Rows from block 5 of a small image classifier, named by matrix and row number. Rows with one number belong to one neuron. Each number is 128 + 32 x the weight over its row's rms, rounded and kept within 0 to 255. All counts start at 0.
After each neuron's rows are labels from the 100 images, of 14976, where the neuron reaches its highest value: "responds to" is what is common among them. Only what is clearly more common there than usual is listed. The data: rendered made-up planets. In brackets: how many of the 100.
# fc1: MLP up (model.blocks.5.mlp.fc1.weight, 1152x192), inputs 40-59
# fc2: MLP down (model.blocks.5.mlp.fc2.weight, 192x1152, transposed), outputs 40-59

fc1.576 [128 128 128 106  70 128 128  81  81 128  87 128 128 128  90 171 128 128  86 128]
fc2.576 [ 82 128 128 128 128 128 128 128  75 199 128 128 128  75 128 203 128 195 128 128]
responds to: moons: one (67)

fc1.222 [128 128 199 128 128 128 128 128 128 128 128 128 128 227 128 128 128 128 128 128]
fc2.222 [128 128 128  90 128 128  97 128 128 128 128 128 170 128 128  72 185 128  83 182]
responds to: moons: one (84)

fc1.405 [128 128 128 128 128 128 188 152 128 128 128 128 128 166  62 128 128 128 128  75]
fc2.405 [ 90 128 128 128 128 128 128 128 181 128 128 180 128 128 128 188 128  86 128 128]
responds to: moons: two (99)

fc1.290 [128 128 128 128 128 128 128 128 128 128 128 128 128 188 201  98 128 128 128 128]
fc2.290 [128 128 128 128 164  88 128 128 128 128 163 128 128 128 128 128 128 128 128  93]
responds to: moons: one (68)

fc1.166 [ 77 128 195 128 128 198 151 128 128 128 128 128 128 128 128 128 128 128 128  67]
fc2.166 [128 128 128 128 128 128 166  75 128 128 182 128 170 180 212 128  69 128 128 128]
responds to: moons: two (100); desert world (35)

fc1.455 [128  82 128  92 128 128 128 128 128 128 128 128 128  91 128 128 178 128 190 128]
fc2.455 [128 128  86 176 128  84 128 128 170 175  86 128 128  78 128 211  83  59 128 128]
responds to: moons: two (96)

fc1.721 [128 128 128  57  95 128 128 128  81 128 128 128  95  81 128 128  55 128 128 128]
fc2.721 [ 69 128 128 128 128 100 128 128 128 128 165 101 128 100 128 128 128  88 128 128]
responds to: moons: one (97)

fc1.197 [255  89  60  89  85 128 128 128 128 128 128 153 168 128 150  47 128 128 128 128]
fc2.197 [128 128  68 128 128 128 128  71 128 128  93 128 128 128 128 128 128  32 128  68]
responds to: moons: one (95)

fc1.10 [128 128 128 128 128 128 128  61 128  78 192 128  83 128 128 128 128 128 200 128]
fc2.10 [195 128 179 128 128  86 128 128 128 187 128 128 176 128 128 128  88 211 128 128]
responds to: moons: two (71)

fc1.101 [128 128 128  66 128 128 128 128 128 128 128 128 185 128 128  63  60 128 128  74]
fc2.101 [128 128 128 156 128 128 183 128  84 128 128 128 128 128 128 128 128 128 128 128]
responds to: moons: one (100)

fc1.98 [128 128 128 128 128 174 128  53 169 177  81 179 128 128 128 128 181 128  69 128]
fc2.98 [ 99 153 128 162  97 128 128 128 128 128 128 128 167 100  77 187 128 128 128 128]
responds to: moons: zero (100)

fc1.488 [128 128 128 128 128 128 128 128 128 128 177 128  59 183 128 128  66 128 128 128]
fc2.488 [191 128 128 128 128 128 128  83 128  69 128 128 128 200 172  59 128 128 128 128]
responds to: moons: one (100)

fc1.280 [128 128 196  84 128 128 128 160 128  75 128 128 128 168 167 128 128 128 128 177]
fc2.280 [128 128 128 128 128 128 128 128 128 128 128  87 128 128  87 128 128 128 128 128]
responds to: moons: zero (61)

fc1.396 [128 128 128 102 128 128 155 209 128 128 128 155 128 128 128 128 128 106 128 128]
fc2.396 [164 128 128 128 215 150 128 128  84 128  81 128 128 128  81 128 128 128 128 128]
responds to: moons: two (98)

fc1.425 [128 128 192 128 128 128 128 128  55 128 128 128  72 128 174 128 128 183 128 185]
fc2.425 [128 128 128 184 217 196 128  71 128 128 128 128 128 128 178 128 128 128 154 128]
responds to: moons: two (75)

fc1.338 [193 128 178  89  54 128 128 128 157 128 128 128 128  74 128 128 128 128 128 128]
fc2.338 [128 128  81 169 128 128 128  90 128  85 128 128 128 128  71 172 168 128 128 128]
responds to: moons: one (95)

fc1.183 [128 128 128 193  66 128  71 128 128 128  86 128 128  88 128 128 128 128 128 128]
fc2.183 [128  87 128 128 128 128 158 128 128 128  88 128 128 128 128 165 128 128 128 128]
responds to: moons: two (98)

fc1.616 [128  75  55 128 128 128 128 128 198 128 128 177 185 128 128 128 186 128 128  58]
fc2.616 [128  85  63 128 128 128 128 128 128 128 172 128 128 128 128 184 128 183 128  65]
responds to: moons: two (96)

fc1.309 [128 128 128 128 128 128 128 128  87 128 128 128  49 180 178 128 128 128 237 128]
fc2.309 [128 128 128  97 128 144 148 128 165 176 128 166 128 128 128 128  66 177  91 128]
responds to: moons: one (56); cloud-covered world (34)

fc1.504 [128 109 128 179 128 187 155 128 164 128 128 176  75 128 128 128 186 128 128  58]
fc2.504 [128 128 175 128 128 128 164 128 128 128 172  92  78 181 128 128 128 128 128 128]
responds to: moons: two (85)

fc1.767 [ 64 128 128 128  74 128  62 128 128 128 128 128 128 128 128  75 128 184 128 170]
fc2.767 [128 128 128 158 170 184 128 128  90 196 184 128 128 128 128 128 128 206 128 128]
responds to: moons: one (100)

fc1.229 [ 90  48 128 128 128 128 128   0 128 128  93 128 128 128 128 187 128 162 128 128]
fc2.229 [128 128 128 128 128 128 128 128  79 112 128 128 128 163 128 128 128 128 128 128]
responds to: moons: two (58)

fc1.443 [128 109 128 128 165 128 128  86 128 128 128 128 183 128 128 128 128 173 130 128]
fc2.443 [128 128 128 128 128 128 128  44  70  58  92 128 128 128 128  91 128 128  68 128]
responds to: moons: one (100)

fc1.55 [169 128 128 128 128 103 128 128 128 128 128 128  93 128 128 232 128 128 128 128]
fc2.55 [163  84 128 128 128  58  81 128 171 182  78 128 128 208 239  67  40 194  85 128]
responds to: moons: two (100); full (59)

fc1.428 [ 79 128 128 128 128 128 128 128 252 128 128 101 128 198 128 113 128  96 128  95]
fc2.428 [128 128 128 128 204 164 124 128 128 128 128 113 121 128 128 128 128 128 128 128]
responds to: moons: one (52)

fc1.630 [144 128 128 128 128 128 165 128 200 128 128 180  92 128 128 128 181  90 128 128]
fc2.630 [128 128 128 128 128 128 128  56 128 182 192 128 128 128 128 128 128 128 128 128]
responds to: moons: two (94); cracked ice world (38)

fc1.281 [ 59 128 128 128 128 171 128 177 128 128 128 128 128 128 171 128 128 128 202 128]
fc2.281 [128 128  63 180 128 128 128 128 128 128 128  69 128 128  51 128 128 170 196  79]
responds to: moons: one (76); cracked ice world (34)

fc1.377 [128 182  70 128 128 160 185 128 128 128 128 128 128 128 128  56 128 185 128 128]
fc2.377 [188 128 128 128 128 128 128 128 128 128 128 162 128 128  52 128 128 128 128  75]
responds to: moons: two (92)

fc1.283 [144 128 128  96 128 128 128 201  93 128 128 128 174 128 128 219 168 128 128 164]
fc2.283 [ 51 199 128 128 128 174 128 128 128  72 128  78 128 128 128 128 128  78 128 128]
responds to: moons: two (100)

fc1.574 [128 128  59 173 187 162 128 128 128 128 128 128 128  89 128 128 128  93 128 128]
fc2.574 [128 128 169 128 128 128  89 128 152 128 128 178 128  84 128 128 128 128 128 128]
responds to: moons: two (100)

fc1.656 [128 128 128 128 128 144 136 255  87 128 128 128 128 128 128 128 128 128  80  62]
fc2.656 [ 77 128 128 128 128 128 128 128 128  65 128 175 128 128 128 128  60  31 128  62]
responds to: moons: two (97)

fc1.345 [128 128 176 207 128 178 128 128 128  81 128 128 128 128 128 174 128 128 173 128]
fc2.345 [128 172 128 128 128 128 128 128 128 128 128  89 128  81  81 128 128 173 128 128]
responds to: moons: one (62)

fc1.336 [128 128  59 128 128 128 128 128 128 128 128 128 128 128 128 249 128 128 115 128]
fc2.336 [ 69  89 128 204 128 128 164 128 128  53 128 128 128 177 128 128 128 128 128 128]
responds to: moons: two (100)

fc1.623 [128 128 143 128 128 171  88 128 128 163 191 128 128 226 128 128 128 179 128 128]
fc2.623 [128 128 161 128 128 164 128 128 128 128 128 128 128 128 128 128 128 128 128 128]
responds to: moons: zero (65)

fc1.254 [255  51  22 128 128 128 194 128 128 128 128 128  51 128 128 160 128 128 128 128]
fc2.254 [ 95 128 159 128 100 128 162 128 128 165 128  85  94 128 128 211 107 128 128 128]
responds to: moons: two (98); cracked ice world (32)

fc1.80 [ 65 128 128 186 128 128 128 128 128 128 128 128 179  82 128 128 128 174 128 128]
fc2.80 [128 128 128 128 128 179 161 128 128 128 128 128 128 128 128  42 128 128 128 128]
responds to: moons: two (100)

fc1.128 [128 128  66  88 128  76  76 128 128 183 128 128 128  84 128 128 128 175 128  88]
fc2.128 [161 128  97 128 128 128 128 128 128 128  97 174  87 128 128 128 128 128 128 128]
responds to: moons: two (100); cracked ice world (36)

fc1.235 [ 62  83 128 128 128 128 128 128 128 128 128 128 128 128 191 128 182  72 128 172]
fc2.235 [128 128 128 128 128  79 128 176 128 128 175 128 128 128  54 128 128 169 128 186]
responds to: moons: zero (98)

fc1.532 [128 128 128 128 128 128 128 128 157 128 128 209 128 128 183 128 128 128  48 195]
fc2.532 [ 93 182  84 128 183 128 128 128 128 128  73 178  72  85 128 165  84 128 128 128]
responds to: moons: two (100)

fc1.58 [241 128 128 128 152 128 128 141 128 177 128 128 128 128  67 128 128 168 128 128]
fc2.58 [122 128 128 128 128  73 151 128 128   0 128  22 128 128 128 128  85 128 128 128]
responds to: moons: two (81)

fc1.702 [ 58  68 128 128 128 128  48 177 128 128 128  76  76 128 186  69 128 128 128  92]
fc2.702 [128 128 128 185 128 128 128 128 128  82 128  70 128 128 161 128 128 128 128 128]
responds to: moons: one (85); full (51)

fc1.171 [128  51 128 187 186 171 128 128 128 128 128  69 128 128 128 128 128  73 168 128]
fc2.171 [172 101 128 169  88 128 128 128  68 128  87 128 128 128 204 128 154 128  91 103]
responds to: moons: two (100)

fc1.585 [128 128 128 128 128 176 128 241 128 215 128 128 128  76  75  75 128 188 128 128]
fc2.585 [128 128 128 128 128 189 128 128 202 184 128 200 128  85 128 128 128 128 128  88]
responds to: moons: one (99)

fc1.601 [ 68 161 128  88  74 165  56 128 128 128 128 128 128 204 128 128 128 174 183 128]
fc2.601 [128 128 128 128 128 128 128 128 128 128 128 128 128 128  75 128 128  70 128 128]
responds to: moons: zero (65)

fc1.22 [128 128 128 184  94 128 128 128 128 203 164 128 210 128 128  47  55 128 128 128]
fc2.22 [128 128 150 128 128  87 128 128 128 128 128 128  52 128 128 128 128  71  79 128]
responds to: moons: one (100)

fc1.205 [ 73  57 128 128 128 128 128 192 128 128 128 128 128 213 186 128  55 174 128 172]
fc2.205 [128 128 128 128  78  78 128 128 128 128 128  99 205 175 104 128 128  95 128 128]
responds to: moons: zero (57)

fc1.659 [128 167 128 189 128 181 128 128 175 128  79 128 164 128 128 203 128  87 128 128]
fc2.659 [128 164 128 161  72 128 128 128 128 128  89 176 128 128 172 178 128 128 128 128]
responds to: moons: two (81)

fc1.505 [128 128 128 128 176 128 128 128 128 128 128 190 128 128  65 128 166 188 128 128]
fc2.505 [128 128 128 128 128 169  96 128  91 128 128 128 128  84 233  91 128 128 128 128]
responds to: moons: two (98)

fc1.507 [128 128 201 128 128 128 128 128 128 128 128 128 128 128 128 128 128 195 128 186]
fc2.507 [128 128 128 179 128 128 177 128  55  76 169 128  79 128 128 128 128 195 128 128]
responds to: moons: two (96)

fc1.614 [201 197 212  79 128 128  71 128 128 128 178 128 128 128 128  49 128 128 128 128]
fc2.614 [128 157 167 158 174 128 128 172 128 128 128 128 128 153 128 128 128 128 128 128]
responds to: moons: one (69)

fc1.752 [128 180 128 185 128 128  81 128 128 193 128 128 128 128 128 128 128 128 128 128]
fc2.752 [128 144 205 128 128 128  74 108 167 128 186 211 128 128 128  84 128 128 178 205]
responds to: moons: one (71)

fc1.274 [128 128  98 128 128 128 128 128 128  44 128 128 128 128 128 128 200  71 128 164]
fc2.274 [175 128 193  81 128 128 128 201  83 128 128 128 205 128 128 128  58 202 128 128]
responds to: moons: two (94)

fc1.211 [128 128 128 128 159 174 169  72 128 128 128 128 128 128 128 217 128 180 128  90]
fc2.211 [128 128 128  71 196 191  98 128  20 167 128 128 128 203 128 128 158 214 128 189]
responds to: moons: two (100)

fc1.51 [217 128 128 128 128 128 128 128 165 128 183 128 187 128 128 128 128 128 128 128]
fc2.51 [128  78 128 128 128 188 128 128 128 128 128  85 128 172 128 178 128 173  85 128]
responds to: moons: one (90)

fc1.262 [128 128 128 128 128 128 128 128  96 128 128 169 174 128  69 128 128  73 128 128]
fc2.262 [128 128 167 128 128 128 128 128 174 128  83 128  88  86 128 212 128 102 128 128]
responds to: moons: one (100)

fc1.555 [ 70 128 128 128  57 128 128 128 128 128 168 128 128 128  67 128 128 128 128  68]
fc2.555 [128  50 128 128  88 128 128 128 128 128 128  93  89 180 128  87  84 206 128 128]
responds to: moons: one (98)

fc1.394 [128  97 128 176 128  79  62 170 128 128 128 177 128 128 128 128  98 128 171 128]
fc2.394 [185 128 128 128 128 128 128 128 128  95 175 128  94 128 149 168 128 128 166 128]
responds to: moons: one (100); ocean world (33)

fc1.465 [ 74 128 128 128 128 128 128  48 128  74 177 128 128 128  49 128 128 128  35 128]
fc2.465 [128 128 128 128 128 128  66 128  50 128  97 128 128 128 128  51 128 212 128 128]
responds to: moons: zero (100)

fc1.328 [128 128 150 165 104 128 108 128 128 128 128 128  72  86 128 132 193 128 207 128]
fc2.328 [128 128 128 173 128 128 128 128 128  82  82 128 128 128 150 128  90 162 128 188]
responds to: moons: zero (80); cracked ice world (37)

fc1.472 [128 128 128 128 128 128 128 128 128 128 128  83  68 128 128 128 128 163 128  64]
fc2.472 [128 128 128 128 128 128  75  85 128 190 128 128 128 128 171  59 205 128 128 128]
responds to: moons: one (66)

fc1.214 [128 128 128 128 128 128 128  80 128 128 128 103 128 166  60 128 128 162 128 128]
fc2.214 [128 128 128 128 172 128  99 128  88 128 128 128 128 128 128  90 128 168 128 128]
responds to: moons: two (100)

fc1.199 [128 128 169 190 128 128 174 128 128 128 128 128 182 128  64 128 174  76 128 128]
fc2.199 [128 128 169 128 128 128 128 128  79  66 128 128 128 174 128 128 128 173 178 128]
responds to: moons: two (100)

fc1.424 [ 91 128 186 128 128  71 128  72 187 128 128 128 128 128  70 128 128 181 178 128]
fc2.424 [128 181 128  70 128  89 173 128 128 128 128 191 128 128 128 128 128 128 128  82]
responds to: moons: two (100); phase: full (56); cloud-covered world (43)

fc1.620 [225 111  80 128 128 128 128 128 128 128 128 128 175 128 128 128 128  71 128 128]
fc2.620 [128  87 128 128 128 174 128 163 164 128 128 128  89 165  88 174 128  95 128 174]
responds to: moons: two (87)

fc1.362 [136 155 128 128 128 128 128 128 128 128 164 114 106 202 128 128 128 128 128 128]
fc2.362 [128 128 128  98 155 167 128 104  99 128 158 128 128 151 176  87 128 128 103 158]
responds to: moons: zero (70)

fc1.734 [ 23 128 128 128 128  88  89 128 128 128 128 169 176 128  92 185 202  75 128 128]
fc2.734 [128 128 128 128 128 128 128 128 185 173 128 128  88  79 128 128  97 128 128  77]
responds to: moons: zero (100); cracked ice world (33)

fc1.368 [173 128 128  90  81 128 159 128 128 128 128 128  96 128 164 158 128 179 157 128]
fc2.368 [ 72 178 128 182 172 128 128 128 128 171  81 128 128 128 128 185  74 128 128  74]
responds to: moons: two (100)

fc1.501 [232 196 128 128  74 128 128 221 128 202 128 128 128 128 180 128 128  70 128 128]
fc2.501 [ 84 128 128 128 128 128 128 128 201 166 128 128 128 128 128 128 128 128  78 128]
responds to: moons: two (79)

fc1.335 [ 81 128 128 128 128 128 128 236  85 128 128  71 128 128 175 190 128 128 128 177]
fc2.335 [154 128  94 128 128 128 128 128 164 184 128 128  98 128 128 102 128  94 128 128]
responds to: moons: one (97)

fc1.562 [128 128 128 128 128 128 128 128  79  54 196 128  77 128 128 128 128 128 128 128]
fc2.562 [190 128 128 128 128  66 128 128 128  76 128 179  83 128  60 217  90 128 128 128]
responds to: moons: zero (100)

fc1.112 [128 128  49 128 128 128  75 128  91 128 169 128 128 128  75 128 128 128  82 128]
fc2.112 [179 128 169 128 128 128 128 161 128  92 169 128 128 128  53 128 128  71 164 128]
responds to: moons: two (61)

fc1.723 [228 194 128 128  84 128 128 175  78 128 128 187 128 128 182 156 128 168 189 128]
fc2.723 [ 49 128 101 128 128 128 128 128 128 173 128 128 128 182  79 128 128 128 167 128]
responds to: moons: two (88)

fc1.699 [ 49 128 128 128 168  89  83 128  83 128 192 118 128 188 159 128 128 128 160 128]
fc2.699 [128 128 128 128 128 128 168 128 128 128 128 128 128 128 184 128 128 153 194 128]
responds to: moons: one (97)

fc1.493 [128 128 128  83  50 128 128 128 128 128 128 128 128 128 128 128 187 128 128 128]
fc2.493 [178 128 128 128  68  97 128  96  84 128 128 128 128 177 128 128  84 128 166 128]
responds to: moons: one (98)

fc1.648 [128 128 179 192 128 128 167 128 128 128 128 195 128 128 189 128 174  80 128 128]
fc2.648 [ 52  80 128  55 128 128 128 128 128 128 128 128 128 165 164 128 128 210 128 128]
responds to: moons: two (84)

fc1.596 [196 128 182 170 128 193 190 128 128 128 128  86  82 128 128  83 128 128 128 128]
fc2.596 [109  95 128  75  83 128 128 128 128 128 128 128 128 186 128 128 128 128  53 128]
responds to: moons: two (100)

fc1.218 [221 128 128 128 128 170 128 128 128 128 128  72  80 128  76 169  64 128 128 128]
fc2.218 [128 128 128 128  90 128 128 128 128 170 128 172 128 128 128 165 128  93 128 128]
responds to: moons: one (98)

fc1.429 [ 61 128  63  73 128 128 128 170 160 128 128 128 128 128 128 128 128 128  60 128]
fc2.429 [128 128 128 170  71 128 128 128 128 179 128 128 169 128 128 128 128  87 128 128]
responds to: moons: one (94)

fc1.736 [ 69  74 128 184 128 128 128  85  67 128 128 128 128 128 198 128 128  68 128 128]
fc2.736 [ 80 128 128 128 128  70  66 171 128 195 128 128 128 128 128  55 176  75  80 168]
responds to: moons: two (91)

fc1.19 [124 128 128 128 128 128 128 128 128 128 128 216 128 128 173  50 128 128  81 128]
fc2.19 [164 128 158 128 128 128 161 128 181  87 128 128  78 155 182 128 175 128 176 128]
responds to: moons: one (94)

fc1.18 [139 128 128 128 128 128  89 187 128 128 128 128 230 128 128 128  79 183 204 128]
fc2.18 [128 128 195  25 128 197 128 128 128 128 128 128 128 128 128 128 128 194 178  85]
responds to: moons: one (98)

fc1.343 [128 191 128 128 185 128 128 128 128 208 191 128 128 206 128 198 128 128 128 128]
fc2.343 [128 128 128  61 128 128 128 128 192 177  73 128 128 188  88 128 181 128 128  77]
responds to: moons: two (62)

fc1.561 [128 128  94 128 128 128 128 128 128 139 109 162 128 128 128  72 128 128 128 128]
fc2.561 [128 202 128 128 191 128 128  70 201 128 128  56 128  68 128 128 128 128 128 128]
responds to: moons: two (86)

fc1.143 [191 128 175 128 128  88 179 128 128 128 128 128 128  93 128 128 128 128  83 128]
fc2.143 [128 128 190 182  75 128 128 128 128  86 128 128 172 128 128 150 128 128  92 128]
responds to: moons: two (99)

fc1.662 [128 128 128 128  85 128 128 128 128 204 128 128 128 128 128 180 193 128 128 128]
fc2.662 [128  82 128 128  73 128 128  89 166  80 128 177 128  96 173 185 128  87  85 128]
responds to: moons: two (100)

fc1.219 [128 128 179 128 128 188 128 128 203 128 128 128 177  87 128 108 128 128 128 168]
fc2.219 [128 128 128 128 128 128 128 128 128 128 188 184  63 128 128 128 128 128 128 128]
responds to: moons: two (69)

fc1.81 [128 128 134 191 187 104 128  41 128 139 128 128 128 128  37 128 128 160 128 128]
fc2.81 [128 128 128 128 128 128 128  28 128 102 128 128 128 128 188 128 128 154 128 128]
responds to: moons: two (98)

fc1.313 [128 128 128 128 128 128 174  88 128 128 128 128  76 128 128 128 128 178  90 186]
fc2.313 [217  39 178  59 128  93 128 193 128 128 128 197 128 128 128  49 128 128 128 128]
responds to: moons: one (100)

fc1.220 [128 100 180 128  62 128  45 128 187 128 158 128 128 207 128 128 128 128 128 128]
fc2.220 [128 128 173 128 128  73 128 128 128 128 182 128 128 128 128 128 128 128 128 192]
responds to: moons: one (100)

fc1.168 [128  50 128 128 128 128 128 128 128 154 128 201 128 128  86 128 128 128 128 128]
fc2.168 [128 128  86 128 128 128 128 128 128 128 128  90 163  76 128 128 128 128 128  63]
responds to: moons: one (88)

fc1.486 [128 128 128 128 193 128 128 128  72 158 128 128 128 128 128 128 128 128 128  71]
fc2.486 [ 92 128 128 128 128 128 128 128 128  83  94 128 128 128 128 128 128 128 128 128]
responds to: moons: zero (100)

fc1.347 [128 128  43 162 128 128 128 128 181 128 128 128 128 128  81 128 128 128 128 128]
fc2.347 [128 128 128 128 128 128  79 177  71 183 128  88 174 128 158 128  85 128  73 128]
responds to: moons: two (93)

fc1.482 [128 128 128 128 128 128  76 128 163 128 167 128 128 128 128 128 128 182 128  91]
fc2.482 [ 88 128 128 128 128 128  60 128 178 128 128 128 128 128 156 128 170 128 128 128]
responds to: moons: two (72)

fc1.544 [128 218  68  75  71 128 188 128 128  96 128 174  62 128 128 128 128 128 128 128]
fc2.544 [128 128 128 128 184 128 128 128 128 179 128 128 128 177 128 155 160 128 128 128]
responds to: moons: two (100)

fc1.223 [ 76 128 181 183 128 128 128 128  85 128 128 128 128 199 128 128 128 128 128 128]
fc2.223 [128 128 128 128 209 128 128 128 128 231 128 128 128 128 128  80 128 128 128 128]
responds to: moons: zero (82)

fc1.720 [128 128 186 128  77 128  83 128 128 128 128 128  75 128  81 170 128 128 128  68]
fc2.720 [128 128 128 128 128 128 178 128 128 128 128 128  81 128  79 166 181 128 164 128]
responds to: moons: one (97)

fc1.681 [128 128  63 128 128  92 128 128 128 128 128 128 128 128 128 128 195  70 128 188]
fc2.681 [128 128  85 128  86 128 128 128 128 128 166  84 174 128 128 128 128 128  88  81]
responds to: moons: one (64)

fc1.382 [128 128 128 128  83 181  78 128 128 128 128 128 176 164 128 128 177  75  67 128]
fc2.382 [169 162  76 128 128 128  79 128 128 128 128 128 128 128  74 169  85 128 128 128]
responds to: moons: one (52)

fc1.296 [128 128 128 128 128 128  84 128 128  69 128 179 175 128 128 170 128 128 217 128]
fc2.296 [128 186 128  47 128 128 128 128 128 178 181  91  97 204 128 128 128 211 169 197]
responds to: moons: one (97)

fc1.253 [128 128 128 128 153 128 128 209 128  53 128 128  66 128 128 114 128  81 128 128]
fc2.253 [128 232 128 128 128 128 128 128 128 128 128  94 100 128 190 128  72 184 128 128]
responds to: moons: one (66)

fc1.534 [ 62  61 128 128 128 128 128 128 128  92 128 128 128 160 128 128 128 182  72 128]
fc2.534 [128 128 128 128 128 128 174 128 128 128 128 128 156 128 219  71  80 128 128 128]
responds to: moons: two (100)

fc1.413 [ 88 192 190 128 128  88 128  75 128 128  79 128 128 128 128 128 128 185  43 128]
fc2.413 [188 128 128 128 128 128 128 196 128 128 128 191  55 172 128 128 128 203 128 128]
responds to: moons: two (89)

fc1.271 [128  70 176 128 188  95 128 128  64 128 128 181  69 128 177 128 128 128 128 128]
fc2.271 [128  70 128 128 128 128  60  59 128  59  90  75  74 128 128 128 128 128  68 128]
responds to: moons: zero (100)

fc1.695 [128 128  69 128 128 182 173 128 180 128 128  81 128 128 128 194  73 128  84 128]
fc2.695 [128 128  79 128 128 128 128 128 128 128 128  79  68 128 128 209 128 128 128 128]
responds to: moons: two (100)